config.toml
arch = "vit"
model = "image embedding model"
dataset = "gratings and oriented noise at many angles and scales"
train_examples = 197500
image_size = 32
crop_scale_min = 1
horizontal_flip = false
targets = ["kind"]
num_classes = 6
embedding_dim = 128
norm = "layernorm"
norm_position = "pre"
activation = "silu"
mlp_ratio = 4
head_dim = 48
fused_qkv = true
bias = "all"
qk_norm = false
parallel_block = false
inner_norm = false
patch_size = [2, 2]
layers = 12
width = 192
positions = "learned"
pooling = "attention"
am_softmax_margin = 0.2
am_softmax_scale = 16
init = "trunc_normal_002"
residual_init = "none"
optimizer = "adamw"
lr = 0.0015
beta1 = 0.9
beta2 = 0.95
eps = 1e-06
adaptive_grad_clip = 0.05
ema_decay = 0.995
steps = 9200
batch_size = 128
epochs = 6.0
lr_schedule = "cosine_restarts"
final_lr_fraction = 0
warmup_steps = 920
weight_decay = 0.1
Rows from block 3 of a small image embedding model, named by matrix and row number. Rows with one number belong to one neuron. Each number is 500 + 50 x the weight over its row's rms, rounded and kept within 0 to 999. All counts start at 0. Numbers have three digits each.
After each neuron's rows are labels from the 100 images, of 14976, where the neuron reaches its highest value: "colour at peak" is the nearest of a few named colours to the mean colour under the peak; "responds to" is what is common among them. Only what is clearly more common there than usual is listed. The data: gratings and oriented noise at many angles and scales.
# fc1: MLP up (model.blocks.3.mlp.fc1.weight, 768x192), inputs 0-95
# fc2: MLP down (model.blocks.3.mlp.fc2.weight, 192x768, transposed), outputs 0-95

fc1.274:513512580529383496440495545520477462540470429544467390517447494469557487501460532489505483535618469500517551480542598430478502629446422458421561401531468438557489551518466502526563431492502467408604461566472537572419452528501397488561449520579559436522513414440572496476582511495547497500
fc2.274:493502741505554477534470501556483508482547456466541497522510490472473426506515509497532542534759535473456544471486603523456499485430542480512432550519560414533418482502441489483569451477457502434470511489461580532496430537553503472491514546509543443531465497477493515513470488477511470473
colour at peak: green; cyan
responds to: coloured; windowed patch; filtered noise

fc1.102:451572456477492556533408494444415541481540504508560517480534516548493506470546536433487492551475555472498431500487463451416492569496575442521616557488503531572427470511562452634514497390476571548538466471508546502509547437484521611443552506479483462483468495477492400512624537466526479434
fc2.102:525401498537516487476525448523588482447551532555513556547485528416591533533465582574474424453316480533499515555506428414507476464465446506506432480434477519438581583538496505448521452518511478522479541462455469588505543482481443478588440528505557577470567502506508572421425498529531488566
colour at peak: grey
responds to: low contrast; sawtooth grating

fc1.366:489482503517454570468497410407470602474529486451541502442485525572588436571449531397419496487506507533448527554399425395390564509504494474515527512546478397512529510507540536576512499522472425501499507479441399476571475512485520544537508393458544505525576494536513531564602456506429445532
fc2.366:606522545448524397505483557523558501432490520523458494539434531439510416567445559475495499486586472515454535524528458448379531464486443441535503514547514405501466470462427501510530506433519455475499493474515530491521444497561483514507520620554497433567450567403522567518526508494543495468
colour at peak: green; brown
responds to: coloured; dashes

fc1.429:526535565567375515454496571543475469512477402471455410539452490498573522498492546439527495587636485457472560494519577430525475580459401464449575404534446437570481579508511512515570444534466455390560497550468517543405471536525391460541455517574537415529495453442524475498588508487556490503
fc2.429:519488736495527480497539504528496496461535485461513508520513484451455448526497526460518528541770555448411522511490569544478498473458553472547429537521552397494443508471451479472489478479497489456440515483490561518527416513559546489505535550507520455566453539473474520513460480503497489468
colour at peak: green; cyan
responds to: coloured; windowed patch

fc1.66:526508598493398519420458490493458435519494431516473402480435538499574514470487513489464448496621480543511533488556603432471547599446408436407583385525481441530516557502476496542512452524536425395598490565500509559394469556482387466551446530591560464520511414431563479471568520510575528506
fc2.66:503507773518538492516458509576481487482559463474518477512540501486487435475509496476512551550769542454488539485499631519468513491451536459515449486528522428543419517476468495480594456505478491420451535491467522490496413512535487483501525515490570459529452487475499489509517472457509483464
colour at peak: green; cyan
responds to: coloured; filtered noise

fc1.589:475543479518463530516436497482417587524547438476575517479587404570450515520584415395493564594501521468475447431437478517489479541577538548578548548498468519548436372549527540575521570502424562522467506496548563502559516546527558530450503470486477491449491477487493399539578425457440456492
fc2.589:465449470589441503480555539478527460478490520529502466530486530499559525541528545504548476469494572537504511590524451476566525533555432530484499505437420521400553585525527495450423509524504460512511531385418442569513485486524506440545541454501518524493552444511508455444418464475520525547
colour at peak: grey
responds to: low contrast; windowed patch; noisy; very fine

fc1.11:505567526503445534456451483490478496525432443535481457449509532528513510434482507490404488542530509550541518455542521489474506582538498451455609479522441495604475582488567564576487542487539516475563473528515447492493488464500443488454514458561488511494511441457539390520588529502474498476
fc2.11:487406797495572441508490478514518549511558516479538508543486478531458370484480501503546538482779460495513529463501572442450560505474493469481460579443546498501477542462479517413605475509477535471449475535520523423496428513513491497476508508457540494496502441547494556511454486537513505564
colour at peak: green; black
responds to: coloured; dashes; filtered noise

fc1.497:402510516496451583493600487455453539532542494448544530413552510564511500528467462505424573460557557505492512443400501523521491464459525573601450511577432466451523493484469551516440527550474462499415491491494482551567512536509566535582473380428517528466595500545412497570503453444384447526
fc2.497:536501447474587407517530566513544484465425509533457519545490485456415474540507511565526520503545322512529531523561473492508498449514462492500528528484553501482515521395503526449537418495498508526469456544495535504485590512523485454516498548512468480516492548450481571451411498597541528570
colour at peak: brown
responds to: coloured

fc1.402:513513548572459570489418541508470545510516436429589535435466478513534491577489508446447498641493486451470511582414487454495459503459510504539460486518478525619491545497532579560570507542437537496499431509433489487496496458422472526363522458476527562437508528579480511513600530523446485442
fc2.402:475490626555509418466532491544506463447463570512466488567440526450554487632571564484494492465441536466536537540485471405477575500433427471448460563456510479428491497556440469481554484486519500484416506391485478483543583522559507488514567494594504494537541433500520514492491440488550476523
colour at peak: grey
responds to: windowed patch; very fine